A small model that predicts nearness at each pixel, trained from scratch.
Model: arch unet, activation silu.
Training: muon at rate 0.0028, 13400 steps, batches of 256.
Data: trained on rendered rooms with furniture, 72500 training examples, 47.3 epochs.
Rows from block 5, named by matrix and row number. Each number is 500 + 50 x the weight over its row's rms, rounded and kept within 0 to 999. All counts start at 0. Numbers have three digits each. After the name is the row's rms in percent of the matrix's.
# convs1: 3x3 conv (model.decb.0.0.convs.1.weight, 144x144x3x3), inputs 90-104, a 3x3 kernel for each
convs1.29 107:500559444513535463479499336424541542423477560486489523575587338584520432516541422493516557476511472515438448519474478486520517495492557523559530494501496533501454499463528492468484478489450524570493511522492499512554504458485536493512508521519502536509514482494424495503486440447565492477560469467558496425565436412556402502474451568404474556414463477460470454468519498498522561492521522501451442488497465
convs1.30 098:577487446528520424515512447414434515505499500489451459483493476481502468441458444551504497579503495545455470435518524496476584507499512598568530501516391482521524580546516507524486522493426561509549479468515580635585445464548413463617449551538509494449529541463497559508440447490432525549484589621491527529492541393542510511552484589498477554496493531401473588448472737409531520533550558484533543562511437
convs1.31 104:426480481448470499572521517471468501462491474493589400431530461381522483486488452550462483461473475444502505504531485504491384515587675431493488577538460525512515462437423528550546490396481533514520545487512502428469505462500503475543451473514541478467560546653489386498502465455449476441520475508545499496429600538475472490499409510609574616625538585488477487496498516497510482492524516315383267450498417
convs1.32 101:420470530436572584487568485496474440487482501519471486500526533542586482475462410491518509403534531491523453545529501524540500447539515458498488568466483494483489416443504510460473502483420454498448482403443559460404474495500548468497566508501541495511457606588544529464477515464480523437509466422574445512459513594444515491538514467498467516453454555581472433666499443522442459467504406471461453579469458
convs1.33 104:545490519571521519488379434353355419515444507507415453500516572488442486439484468529467456406518445390415456494492544558446534485553528555597521465454483523469472619523527447331528491548615504435449435482409504440469511459461584509518546472487511453450556485448574462459530631519484477500425451492526548470460431493437591444507512483458479433421421483450460473504539524503495499532491438422554479508451436
convs1.34 102:462437545518518540461511485455486462419472449511478535439478558520505462498500407432496515471454520473447570529492416487489460531417544438432508457595508502516455520418517527438485495561530455450505533546556471526400588526510552570452483488501402433474488570548494528409492485513507521504546552443499469496512357479501627591483499476473529413616642577510555508522556504463491460455493486516467495549662512
convs1.35 096:441345516462539508542496583455499463432380461381439458503448541466495562476482510481462543422560537496461452485557490478535484433495521473502503426466442536560495434526604397455471486521540503533479530508566480430491477534522448537461544471538495531515439497426358447474459503472455582569466547505521406451565435516450514473465531518484477520498477539530605488480530498593537479459480510487606541507617573
convs1.36 103:472469496444391488470540467521545492455478480486478522527434453461410445523507539479521480525450515477437465505495456449503501534471537551501564495513514496508503499457455442475468529451490516481485399395451514535511426432450459494438551509566460422480429454467587663701488524489483541483489481491452565402499413517481399611553444509514491455500576466483495447519605443516507538489536466513490453535594537
convs1.37 106:486489404503379353547461479492544491445547494395437538476501487411455437463533419428355463503410591505477555525482490471487564543450442450441392551560464535577540546631558516574579426511476573544523457489475535494530516473491509475471453513537456476481457451401401329456486440451478580518503540496419440529539398564560559468506512558429494398513464453477462482492560516500366512491527518571637628417459365
convs1.38 093:455545561602552480499456506509549550518525603530507529400428433482480467445486492564418445545456414542474406525479464512510457514433524571592508568508527553513536499429521523541549464487509450509522468448485445440468465515550440492462531472497543534544490438504494433426490521471475522519525496470479555509503556526527478457523489431549585489534501434520499504503575522504488509513472444482460380469486418
convs1.39 103:447537497496545538467454474476420465495393495492461452493484448539523477513507538482485345535498469512650428487489479476439496482426510494522467478426462503441475517512500510500425467384438497508520542510576472517501459415444535481472549470484516569448494528466540470561442455443422452444502491458505420472481534480491426371555511492476585590502466513490493520476487538579687512455418469510510527486536544
convs1.40 103:452476529481469502531586609475489454461447440474529432498449521504416472403438459472585459561508466575567468499552517491548537470509547514489563464430461511502486539382469550567485505558523449459532559474567530502476537499519541576476523515456486481514471495480546537585517490366432469423452458495555429416536452432569519472513549482473514548463470509518468456447423457450462509521453551567454494463355440
convs1.41 101:483487450420531536462470478508548485431451460414482539510520487370542563437449459467536462539424460554441516472534541483450464530479538506463493481495426518519507527500455504512519501528492533487539543555518423433535501491493490512431398494412504479479517480406438468631514502539547453556520479522512487471493589437550454424487498507537486483417464451484521512451508489475436535467551571421430562438596658
convs1.42 093:548485510559484503548441524494594470465507472520560503486428474523520523544571572500484524510499625503462549478510489471588496534510475461483468463433407467454514573604557511499498485462510458477493487450497526475540515543575578640559488528473515504518532461549506475510430405430479505502517550443553522523537551536492507512497535489507524534499564482448469476429435413475534446489470491485412533549514621
convs1.43 089:486511472497579574550538485544478494403509469479454476479557535498534483427422395467530511490557497541477552532513517625561583464511463472415456576464421535501526461478541525447572471492495543499526517467525446445431485554554560536579465460491503613475529575488496561516450504507425453395427501442485482545429517539491591537577512502464496503545487522498561560507496550401401480498431478423448486468462548
convs1.44 100:520492485529467541542471507450473519521462488475520526526582500437454390552597484506524519499461528507460535498462533520498473536474527404437442415474506474471464471538474463551447556534503473504531499538537448507468547519565466466510466467526442410443538528482476461442526573537504492535531486509526525517489436525509425458545500504476483495437436475495460517465417508489435472530504492526551528496492445
convs1.45 100:540517511505477481579529553483546517402479409411422418500530542491428561469552503462468492397403418462443556556464441452508445527544554463467482377441442509542584526532541469480511540552454493485477526557498594564493561543503514580538496525526528516449439483451518543483461502526523458513521469450506429469488475445481476455555524497540525443458504437472443461493483473441454443486476539495430446509439394
convs1.46 092:464539513483484434523518451486458478427476475485476445469565430512474504392425527503531504485416501488457496521506509517472496530525496473436489492436501510501522508513506549436509536431543501432475440523507522532511513515506504456484459407521455472538499487505425199382531556525520526522470351493507567534504540457477353506520614577542576487434482585579614481515554470431368500453518520508532507433483505
convs1.47 099:584545561394390500408459483490422522450392511455547463472453561475622496504576531476478489428315416506586461479443491492511453486493472539478540523491438539550461455510507531421605501353605513424497513611543570540518545483425540529525452432499540450493557525455579498578478490358502471377513528477546486531550393538547467354550493543534495543515525552511514526430443488464503470450480448440429534461378430
convs1.48 095:496516465532545434574519409500540510416508655298404500527601608533584669453511582403477476556478612551546584548520523477451441446511450489516510372451469487495542386465439444455502430479474517516516457448386481450476542483532459415472551485442473457445433489532458385456421437447547497526521506602474467531539465514460429539432468487517547453504515399519526504497417530493435373486523565528465471501497490
convs1.49 093:490382387508432464484484540563562500576574493512521458428468444440437363455447400476540503549534560442411418501513507516557498482538539529509518477500474463487449578612485517492494569536515475557497511532531515523469529515496516531488504481478479497432429477482500522555532524521471442490436460479436462513491495405511572557611608652622550636530437541489502462561566500468531521504522477529545492487511500
convs1.50 104:495525580521454509518579488505479452436486513486570489550460557496559553519506426444452550517535494537530490499506524459490500512413454518472521529455526483467533535479498486402468484557504515523503452429523401352411502483504480526504498414450515521533581522557448457558639595492565538447517515534467500515498428503521524480521509436630557521602503588512530511463505454444465496484495489522507464465497484
convs1.51 102:536553619559406541474638495563612526507559500532523555544481482437533418465502405521429485491633465419491586532457539581401521534532530569459474664460467494476485497504448502556453503499429599518543575485489514491495484506547488388484615631494482428444478610478500494550446480473464571532492486537533502481566467476424586541538370531528479462508558529494454494531556534561601523530493537561594566481462469
convs1.52 098:510500532593443539511423360533560427508538416522559503517461525474542522494509474504499481493549559509523524472505468550533543443412444504543535540564478509478480463515519456429472408491570466552508642671506511432486488447504562497452560501407458386492545576512683626631433494575553539560529445438526403526487524469568614475467506609585543488535415372492552522535590456471407421535605552492544530440403444
convs1.53 101:483534445539443551558425559501514541473484466530499516522535454495469448397425444556501541563493568568532571475491530554522525548610508482426446540486558540456477490453491416449519524553629417482497391488440460521498518487485512456474518544525560630531487545518521482564490580492529526503458624536451498518518461527483569668525484472547498454440572391465473484451498469494533530457448518490472467410438436
convs1.54 101:574516467465452543400434548494614519415531573472458438331341644264362666361390562548452481523529482445475485530507491509495413459419526540525522449458501528515490529526437510565508505486509466430486444471503512473542476510534497526495466505487502516492587489539512524501433435519445440528455452516589479447535525519558527501530503498480498508460532516495505527509445475458478537525520448524531471480519489
convs1.55 102:464562506500585543473443500476498458585591501476491494399482472428451462383478420465429417502421501516484427486499562543476554512532529515496478463382403460469475499536582442461428507495523529573515466474501524480469466436447491473456522533531527508530481441562509489466407447421519495534458459354488459430523506485435438469598514644610497523511504510484489527518480442476473479492439484439485418492548493
convs1.56 105:505509527457572525493359416490356531624494569523435464584534596520488574512457504521552494426598480554474438495464478479490499495410470536544519549518495492488460538579530497432539470411512488503449522561544520509503525513507513411517533406523524568481513493522574425484454492501520494502526446525520572467451611510541423416431484485501615595460504524509507488546491481560513506538461460530582484513504511
convs1.57 103:529477445488543482457611569542499486457500490449452519522485463443479487464517505514453438522477472483514498407408520438485517546493427516553554445485526514516560505494503528515466480465490440536531482507532363431435426410489459473550493523477534466520526496448432520308494481511516398451566530478484568521519334484528468536491501500456466507482416464479467508478486513410559508504537506476573564508602494
convs1.58 093:472501466544499504468499570511551521614528500343429464485474345538480469495407462534440517520442534484452598463586499545607475470518469520530528473574645494434470426499453447515521523517489565499486525441521545548578490653514478550512527509453513430516493431551525500502552471413513476453492474455363498457439508493490566516537538623534568615559432510505443476478469501508489531486446439519485469465443576
convs1.59 108:510483567442375490560570507483486529572469492548548442488454452566528415465489532502593532433575536477509504479505444509531514448546491444523578413561525527556559434479551439433612463491515512582440599462333611511429467500523524449476417490501479541586517461548539476434530565498366485618419474593492473504481385517454430422518596603553493534504462531499500486439400480470430493561526476539509480732551500
convs1.60 100:617585534545530498522552502501440465522512525434425420544458487464497461534549440572511491487520450521451513470496540502526559398427483515467461571567539477479514541529594517484495543577573478509459520489512520518527521487543495537551481540462492539526546616527513553541468452450447467474531501428516513514508507434546593478550597618561623630456489484423452497528491440521527501438507449489473521428505537
convs1.61 103:514437509528519439500617582490488529478451534431511489409567495430513498517489445521521539537754444437508447523496492517516543485518489503476508377467419484475539477521485463543473457469487528471517420501573525520497447441459541573491473554535461428466501531537453366457545567572476418469455501487490472553516501475537445506559482516549539480455452480498460471541540554509488532571501451553532487551389464
convs1.62 103:533496547502570554522455566562577496518490508525535453507519429476531459482513487548486475562591521515483479501524461505439500467442495465511502499497516533548516508536439480503438533470458426433533411447447502501525483502523494458499537559449473489510426516569464442412458504465479518504501459441475500482540421363516503389472555528404466502459457534498453484496514508536490476527516531504493580431464517
convs1.63 104:492667482464485464405429432490441492518511550480462476538414468455463554476524449397416495491456462486465451513531515488432485515499526534531539418412424438489463490496542500438490479444522565472476395448426424449475492503466536517559547545575547570518471504533437495553493414450477502495526587470447423500434493531510513460417451446486429448586578539510486477482531531492526439488474445449459392496491382
convs1.64 101:572447466534541471452444530542564545478489427531531463486480490486500442422540467505501514434441552442500632512493546514520549606565491592469424581521475530479505533501488461470462444448488581444448499473555443450534476531564494525581581499531507527448457594573512442473490478477457504523495477434538526422545453564476400491476504562433499532382407485428489549509506541472524541484550511425520458529542432
convs1.65 084:438521567486508502494435511471495472551512518495486446518477535464497514476493515516523456568543414515619574561528479454421426381356550565524507433514440476528478471476477492484563472518523416485447467536501484516483542588511533527559582591629540576544530484402553508470554485423502505484496525504469537412513459466510488494546572497524580579578556594568602552476493460482571470522481459518508520500455607
convs1.66 106:499535485530532546569595634629562529532560510463421492619608551517528533514490482500514468457456507532660538487478457468409532494468489485509516494470524488528506560541482476519463452479416351427351490504476545525548563549470472453483470411450491532511387444386450487494494531562558556527510545446400524525559504546530569519481504463515572556451509535512468464485454461524494497534496518543519540531512440
convs1.67 104:469595578477470499515509511493477475485458493470510477394414458372457487423385381519486527456396446580638434450581517485450535468438423496417467477436430481439467403398460456459477475458475515455568487494503448556471570613498450478485450507444540541507488596521459519499486498439446517464403454472479459473478465542471496492507603533423554456457483443450460592432516508479503433443499523453460502441458509
convs1.68 094:528470539505403501526552509493505468427517510413467512475540478504470461472491440561527488514467445599467465470526562538534499523529510639597571344426456475447489492432448577493496512481553360430420470344375443525524433364434473548451421564453476543530513526548475446485463518512512456413500494351442461556496448489505518486494525521450505472553598508581598480537554411481488457502579548508451478517479523
convs1.69 103:479422436483372429459369444475472424535469410485529521488442451479416437486454492489545614469529535497546604471460486493502503550484399568567558466366521520560568536457471481451521527452507614499437474488442496452405521540527444521498426515551517500440510557413500523444409456519441518571462488459591516455428467494515425505506481510523433434494489430511551513511549439476480479490517477457488407487484447
convs1.70 088:461469514380424425486573443516496462526495502407403429415506483462486428470492396410540496546472556523486625477479470501517537480495545500535548395461410493481484535491488519468452518401447472433445526513434446441425523476509538556536402383482510476456468474449505529464439490475532546543540587596456548561520521503485492454549528494558594501496449539562508528516574506447549518433511482464519495437463509
convs1.71 099:444441431546519473449499450553548524544579565488455478476421417518416459540451549533522525473470442511508492453482469525506519534514513545493506515453488470476480570469442611537516576578513541505463535461512533509518447542505461524528484515550546530473559542466503558525489499532434468447537476452412460404522467447441562450462474458493525472479513437472451447495461429454449509525519529479461455541476466
convs1.72 101:515497477586503521425581596438378442546551475461497347520508515514533475525493490511438489565545509432459442526510538452494496518452492535535448521513376515458499489491388548550465472486525516512487365474466495439451516462502515549511547527516509554534415628403509573557472519497452462443556490580448460446528470616459579497492455476449513416473514491495503511480527543522420376488500478531591495421359454
convs1.73 099:420460408534530528495491426538523501522465438561485457576493533444493452518520470527545436480508518455528514509546590497485456527451507520411444575463508487531534513445424473414387465394414539456545460495515447578596487527508514513506533594523481453493456511516570481659500498473486405464475468472535552413489460440455534506536477460483502486435506547476566486540542509482538442481424478437494459429563396
convs1.74 098:465398446564405525600553474542549501513541521427473492509513514490504524493476495510522452531594435442620451486497558475564582536568584418500479435435521528552479436413466605472485537522495464555430439431523462463536444561541445527557467433575527498552494563500462620553475462481448424470514523567471531532514491532454508522490571580540558495513475524499531480466524594493460602470475509493506515476531558
convs1.75 102:457435402512536463552491449559405429491469510528511534462561527533472525519567496528497479481537546444365534490524533521539503405462465453440424466540489485485490443422501518535458514490521486480490456487468479482530539600545506459525437393454567416589583600595513382486532470582498460468497525463475507405522456435469456543538571525489476538504508381507506527487493482523444466411480457453579582464585504
convs1.76 103:509535526420531455478473571491446454547403507511470463504533491510456634571494517465517527513420425543480415542530460585545488576563445519465577428533511429489491519561529527526452587500471533516513456504615525485504589506477568513458525481437483455470489448497510477461550488495558455475461441467494603566536598455472515516406440492406439490434470648490483448562539511447522488521496515462571454411380550
convs1.77 098:624564622639523547448499424457423440524454418537565515458438417426460493438430426469575502489637494422632521550573611501505555543389495521538529510419444458501455532523522547497560509533481596520575513426467487514418470439529476427511525438489538582564491491513508561422500461471494519466475484425514534496468455506574614462558527539509539572537503517476538513481472536480458475563583562474563516435447451
convs1.78 098:534483457526504544519374486497531490408467519617557565600518514541459587479466493443452473438485600404476545484485506520567471480497460608608530652497439493468476447466483387428467389476502573509502607488451552489542436475500488470545503488574578533501453473407576553501578480528501483469459479493542492470440379525498459579495554602495506406550568515453471481437416489567446495523492486463544511476374486
convs1.79 091:503627505500458446528543469494472475426403395468444475420501377459504457547540531527474450492534483520389504521540490486492504622470404410506512496486517497472488441420408457444450489494495501413445454467519473515474494587535415540431536528524556472395450436477456499528488440513477463474477541509477471596452421514482506525538556503544471530538601526513557552467555494522411470544550545516497512473484515
convs1.80 093:500376492502476546533559607499500534437368500445474535542489494432508477450454453491541471398504503462408542507481503459541556458473544444427477371428699492560564529487466494455527481461460429468438425435503437480560580418496554523520466448458542500563489468469443541543429459469500467490498401486496548514534533480541556499522541530455525550444506545494504463533518537369339431483477482484519491495484426
convs1.81 099:453498525438490514461439512542527513513492475439434497498474543480490511522486507499539557452545542480457583626455448585533514563510429505430459492509556536532503551460492553440488538396463526505515616544510626524473649545423694483403614488426518538536437488565471535533458475487598496487551566493525538546458441511483495485505476541555475492572482462612481420637463412531425476578498561547505483577507499
convs1.82 101:512589532525476481537551534482436441506527512489499504564479553458488538518459539474534469510502458506492508478495556547563513546478415497492464454388438456480487448410438428428511511422523539578598454499552462558488482446426549588539501580444556579523486457473489484420533546503477437451443465483521538443467382365496431343473500496499526465479442459470489530508546572502600481472461464521571563521586568
convs1.83 099:506412463497424522475502564520489509603479540556497456444523527531557495518563516477481554470560529528556496481498485475437502437475522589535459500493445486541458401465497471503451517532473511475443522581544537509496564574543437432504510420491448505581497505574533528445549488520530522473499503494488543535469518453506586493514502576536485546490425566527542481542514485468445511454533541493518546439432530
convs1.84 101:524461510410420469410433494484412486469501468486460474578375372505398538492417540493465533454402432515590420473503457514492540457615564449593456445462472497503514461500494515513515585600528518603511475525470510476517522569496478529450454365399506529517538514519545636567492503505506431408515504414481559520517512489547575571523454490495515499506521557509538528479462492404464478516465454563427377519527525
convs1.85 088:468513504442488436515513463442420437547540518533557511522532597484510532495489450518494521420530411437512483507482498509410445504495592428509496482548514490453467544507559505522438476510515525591613500541505432524446491493444497382522516515512480508512527504495424491455540542575483392389524516498506533473535519495492477444515522470545566576456568495495507562552496545567631556445483452519484464462605554
convs1.86 100:460516415503502450553571471565554441543578588483521524461551559436516560434498536551416502526499487477519523554449506473485465519538499472548514520510540470420505450468506482556485483597571535565473453505453477497541506524457505481474548498506517415491556504582534521447457414540458431531404453565466469482455412510505457598519529526483500517469515502476463506493484515501453448535482501503496563538575372
convs1.87 092:535536486459575523486631430487515540410489513523496497450529432509544446494505496483518521457555504525500492508445452513509529476511459455513513416689471489468457427400397572550492518513509458494435519532474554503470460490486467438531559607594486477530505555504522532526468545530452486496479554520517539473452522473505585455470566469447560493494559513493462489536471525572518537477499474512507501370408453
convs1.88 096:408445451606540431448536491532477501433379440468465500417396356530494416421452460440542515472458468544593490462496505471480445465485487524506490497476456478522526504549565454534461463410482389487447530478524572551518475418484463532491463557465477488524504490410552546450455520478524500526501485458510492466458570516464475499472438461457596542531458487492497439415439436573583504499498530481446502453450518
convs1.89 099:502481449468438561482428552487449528404416446518504507565518542472525488454546533475435386482487507519427376486524528540562511565596551463514549503476505476488482570578522507474452477563447505585532468485435486501454486495493521534514471479435397413513411440532485513495517501445555437500490433488525519449526536498438549514629549610616499570566529457519509499534487549488552562525541491465503587540532473
convs1.90 107:484445474517537505555441531507511590435428430471497528518480453481602510436499452512503485449473497409450491467499511463461477503479525464507571462443497501555530479403516516550526568438485396312377580527341452571478501489521557498525512473456515406449413514485536610567457453457450546486501548420456535512436534511511421549556484549565456483527581392475468462514463576558523401493598499591572493571414402
convs1.91 107:469500490469537537515571597449465567414509561495525457534502486536499499510474522442534532518549488541460539486466529473469512503552464443458507445465482451430532484457452484485543449472542464486538533559598538488533493379470430384460485507462496521506531558488517489496465496448539401423526394358528483522559550459536507448559544473538526508531478525539459522502545519508503496503449462505432409505473458
convs1.92 103:564512546515530554403327439471410415509464480490544518457450416508558464515486538528491530413518433444374518477524583464516570473563539500493529501451462515489491526532450517611465473571557646592566474560463591478573512458471499505537529509506533494597517587495512511474472499536420474456494545501481508446489544434480568543504442497501432481539506465527506468535470516446399472478505506461409450481551587
convs1.93 103:488524482480548477427482458481504577473456429475537498486479456543473484508502472522533548460537486408616401509523463535533522485497546490486465503517469475505459459562495426430460449544466458405405444495492491480497460572483535484596580518495518517521481527492484558498510445464567546529508451493480550506544537497528606503518511446459455432518469492460555485520597503529535509467566505520495449447444445
convs1.94 090:496391481513511477532470502465494486442502526516524551418452436472538495468526466475501495501567494576495514476479443554505460480514484507488516501482437462497504503444461545550527497534515535528502499477497517533491463430475491490503498454457529485523566515613473514416518491494406569444526489507546445458497640470473424561514516508493524569556541553490486528489408448513543530509459436533451422507584564
convs1.95 104:545419479540406452514408589478426431422523460412383515543476625425566637490640544532469423506509475491477479482492553443454617558402493431508482403482550482518447505526445554456390533481557468547608517546588424514527534535476557527528602499438489510502479535546567478488450457475451446406437432484511491420534562357523496447549501459542495487519494496477501538426498493567479473524505448515570522422508590
convs1.96 092:475506504422433348636678659520518490361396461520558489537552501438486412568554576542453465495469472442480518482462474537536514559478569577588549510575468558573567522459479431436441515498519439459481542542533551551541505459478526501531482433459458490486473474521506524555461461491481501517427462452503510514491488525481511501525502515494468489572562601534488483543493518462481468442510532464472531489496515
convs1.97 093:452448409534540461470514466538522516494562519462474484460440512454502508498537468380441429479516517506627470584620559521411559590473511519507532644480448501481471522457562474584480487522467531559515535471435466475563605614545619549466485531599398449511522455478523419594516507535507482538461493529424488561425535461543571520546481471460520386488548417599528493591544502479488539504518505466458486493515463
convs1.98 102:525518463483456529588489656504589489487549493511505486520516486389376367447434430452573417572450497564566531499510434469517420463531521468450409522430551490462474487574486525445541493500554568495519528508492518522501483517507408497455427487410454429498544445493501489490528445406504510498449527442506557448526471476452600488545544531480550484542572551486497430434506354475529422540465455500497460432523494
convs1.99 101:544533528532582641540607590467463430384402376532484525587543590495490474487536407437503441482503463523523413473473457487522542519546525485487530465458461468491468490534528495413422490401445515517546580539567500491484500488511487466500493494516406438480528507551454432547489457518571496492449467442415499474533521507508414425488576517499545482538503561543497484549526537510543526449467433517475510493469470
convs1.100 105:485615527440467473379505608498484596479455462508557490528591545438436524498582611427474543476553442513548520478481500486470525546417510437441502535482486515538488522482377408419401529536542467508508476432505502478507525468446517419455500497423368434519476521396622450501496496554482531470543591555595599509518424466521495511495460461429413470439500533512498450475534484397458479557500503461445479520438553
convs1.101 109:518498551581609558564578565559531549475477470526524527479523474627593588488494375511460463494439514469499463501491534551486517489494455569622582473494500456500533468436451603562582414471398481452553461501485539574549478490444546544511506475484466466508481530560430435437543533452423477486566570494445482473448523511569502552482498505538526490491498437536483551478451506485478505461417437517502537555564550
convs1.102 101:484489565446552498631572499462433416498499508419446452431479493518518483470436439509526546470588509489382558444486519439518480426555594510519491490617464470500506467386440418464488508694455456451545517556585562499538535521509420519519469504487467548469561495572443501495465528524532492495462542508489508599552502501582586647520532516593483551479514503487515484472471442560505450465466468523518499533491524
convs1.103 086:510419440502490543471509506486540558496452498420416460548539539518489481510505508466392407539520525428410462454517402481517472420499485578506535482422529485471472474445482532494516534462506542551532472547397429354413559536547485486527522566461482503554497447495524505416479512534468549538544457469468580490503480536536491548557538484464482429427407439546556520544693541514502502481475450507522458506459452
convs1.104 103:544485456511535527460561466499430471478426452510498488483534511506507493469548464514445478445480490448459505422521509461508561518492469456492428479546431546493480464472494554461521469490486469547529529380541581435444459517510493521455514562468497561475603554535665607533497469513480506479497482489464527502523469371454290486542527469468448472491526456439502521524467498557512478532480468421488504472369431
convs1.105 098:461437474488467421499451489584681623442507462451411424396516608476515529433450439567596539532582464455437415450478496543545572539479510488525483411454457520532469449462501457492464488548490343388456520538558485458439507450489549573556494508533451478490530460396433507512597605578546539536500445457546446504427451426415458527453463432469470493488511473486550518506523433445466459494437429456402447420458558
convs1.106 088:499509545535454541474497466429482523461455454563630567369459447511526507513551531481367422562480514525489469526478466462472507393590500486455531433509505505466551446561559540551513440475385530560607458503577386381412469467493514477552565550511491456479490481474525620477481553551513482475541568449483505472414531493455619496536468520492423463510449492452437481508500503527607544511501516436418438461458375
convs1.107 107:520519532464559561501608641461501519450420419573493563484449521476470451506504492557484453521524506445418503423459436490521475461574387489507445500436420483545509572544490518558546490518475532499440590523540476554463496524460551508492516564522451473421463523381367471465519499512551493554520488506539516618559578491536439507565488526500401451450524516520560469502499462485509504465423452626545504520380619
convs1.108 104:426488472453429472556557495549511514490498477557514525491477486489450508458413460485497499464313482536545517505455411553588555502413542444461447429504506504495471549464446458463474451396458503502477508559512469490537506572522478487486493543506524526497523493500475513457521533524570467481523643595517537459535459504512562461556536547493494502498508455508533512491440459495489452499494489446461435596554489
convs1.109 105:518484489488495532472367431519555557526539511453547532544463476446493448470387416499475453469463571455501500490478535441481545485526546487449470464373440520518503490521424439445498446475450477520524514621489559609630536407518514492558559556526462445461498515403584460518511486514467458515506423482449582438533577410443437462503406523478415584466604497459474474458473491486376417487489462523382423531543550
convs1.110 098:443545566512591453497505454510458479560520526561642521499487515501510443477443478434542519463535505468506444493510543519559530462485496483437478586640526467481466534432480455451515529540491508500488590538532478519486497441505518501500491490536532499506545574415377542433515514484533596521456615498516530569522406479587481579508446449476495457506572511508474512431515502510513560520501581474424517507542492
convs1.111 108:542536465516412390509621529445450466484525530442515573485524587493521549492469426402462451489491470463395519548478498449508557395457571508545500461470496480461537505515409448467513498423496509481428483483515577605569532554498481525512500511488386423463422440452561589537509575511533580500492472431457502432408575502505409499528506524490496578487443494493511480489511472465399491516510465518435432573474569
convs1.112 104:518477552505537605571555595510489454469513437484565484499553397480482533490426513540498523518453498484476453478492508511464520499366503544460464383507405458476505476448493473540494464538497476504454509503417472460566502491502548558518539441561537471586538464552446425603475448552494475483492443567504525496540525425516563555471445491417457478470450420523516495566465543486591482473485490526421466484694535
convs1.113 104:495490347501442418500494419592457433556502571542573574461342546488412441525512577490501529422492513501485527480470481473466433509548416415469452457514535464499515492537518518440507507493512511508451544524405502585517512566522478464486441464544560550479532500381445550455438471530433412492563482515558428487449493571436571474487513469570515510477521525532531577458431484498517518488474508476437545576480435
convs1.114 091:529542490434494457443519510486410440469431440518513494322426251364486372411494425519506460447584466522492513463495460539530521441444485487519426544506421516535452499509573453512497493553517444442447531543522488480496444380515465427489477477505516490477479514455514491501444434449465495446455459431581531549489487530558571496471422469481450514521485488491484586484434564473410507460530445499513434541511494
convs1.115 101:474442416517483558543513484519468506563636617518534465475596585507614640462528576445497522538544610513558493495484449463452483469401469457476451552566476561539538509454516516468550517487535502523460486470415545455489484488476460474493518456510537542516572509559460462492544569552459516547509488522510481449422473503506468544496458496541458523559523481496465441538520492494538437446522514519519535507488454
convs1.116 097:423487532426459468471526527537547495679598399425507501558581434607590298563582399448442450473520532587460490475473477480483526499497452464467491494405452520531500531497504452497479596543457427430531486438490556563522521512501489532471498505477437527584524565539579600556443508423518532483501553517451506550443513445583582469472521471438507476527547569519487533466465533466455509453460487456464487539444471
convs1.117 103:463486468482606455497417413545521533550531569487501560539505470425512464499507532450504515487472563436514510536490604502484595525424569506433468450466610504557512519462420519546409517546533505495480389446529523451570476541592516500612501512524495497503517468580522418490549534466481494549428534496602525473524519453454575441406538613439458546494551544443457654498411629459420595560470549496496575488530508
convs1.118 101:517535470517529497529498546474469538432599522473439455666520299557577447401458460516489522527535516519485505542522479556510463560538515487530513542463464576496589422449353500502393523546521529507466565567545504520494537535471530512501462453458463463522474435438557519488431520515439450451509493445502488450551555508543488498500458520557447511480491462436381495530439513483517503528491518516521519574555570
convs1.119 082:451444492519514452423532531460493499485562517543693527452490488452550515509485540463449497495458524464478466518500490498534510519440458559510489654677480479461480499471478506462509444457501428429484494496518518472472504476514451394430493552568487516523507456443433417462470492493440496463532521573553491526575596567471436497456464497421410467509550506495498488495458468488525576548490519508404473522449495
convs1.120 106:549421471476532481564549552488488558486499535516533498483459488525502501491497514528544565511495517547557540495481478522477490427577563534474451547494446501529450552566535472544486488477525512390478425455431455441486515568542544496498517472394485443468448551473428452505504554508495524455426433535517525516477514667471389400497531542508465486480505534496503521526494522558579467457553512487617437584470581
convs1.121 087:549529431483492497461443472519542518483425522435333364439452463588470478521533522509517513489473448543545496557471562473444493489559595476452454606477478505520541485462501492439438504427476473484432472401437565529611530532482477593471477340480530461453456453441503529563519483450531488473500430445444495508464440516476443460454518502548497526540433492533527528506473525473465492526531530553379505524533446
convs1.122 096:410538468452574512531596558492392434434395368471484473383421442434486517354405465539452533481552468434563390437532546513492567513494525494429512463451463512479507506481490489511463460493378580539508547546471506485472527517557553451510519411466483481481443539395483571421476456466428549536451505473477597418475574527447526495505538554534547567426478541486489533446439509476485455458538481503564513484521494
convs1.123 100:490496426552554531545515503486426397488372434504542579466474501484555464482442536509506490500471420447527466476470476487459479487466507469422476534486487512493554463510443553556519511554492473443444505491508485527473486543489506463535500502479498466459503495474549533552497476505384436530490496483533545528506541493470442585538476467552476446534654550486501490461417492563563506521468458483466540388451335
convs1.124 099:454516542526365495397605445501518549537504532471413464491525582450404488481582405484452577539455478489466500475510523526578540524442506548489480504410487520437533511502426523475521512615434507545492523462473621516439480505530470540515553527461491458483560460533492647484454469478532542518536478488543478519473509466554666516494519490515500539585471344476506514441536478449498545516516500530449424472389478
convs1.125 096:529396440431509475475458519506531482514529428564601558459521446483462491529515571506475498527451494536542486513526533453464556459462520549547530411417640517502570463572496447549473527481527504405524516423421464445382536467506537470473501499443503555570463478438468415458541485515494415466462503547486534541583506574456480463540523503537561552421470414467440503440462539502451501508525538509455460447495408
convs1.126 097:468358409505498563583531589447495524439527458474530497595545479457439480507504484537477524484730531561612562518443466502485453478450411446441546455524479466588547523500494509459487491517519519442502497566469535436461500500540494399499550523509524419474492588543565452533608518509543525545459574444490462511481558463545551390476535540463452490467378507490488526490497520472485502512533511489477484519435505
convs1.127 103:451536476554476505455454476459455488500498536547586510532500564457551497430473479493461567557551578565554563462495472520517556430453477537489460454479496533566507449519519477527438431479477413436518456559505451570583533476433516505518507462510447510491569625494452486562511499579514514453491486425540522513456435466506413539495519431481548538430565565477488447445433396455462475548521480506555558429518443
convs1.128 102:539544489454404421522404538427462461483458448484450426433467350475498464575504417453464482475429443519543538493459457542481485493389470464497459653470472472556494464473471521521433399491425546529483534425470504412420521466508546522498469386456439445500439497479522545372462484512436455474488547517489458490450380485505451532415468454535479494515528581488494512493479481535568549499447521566539539560617549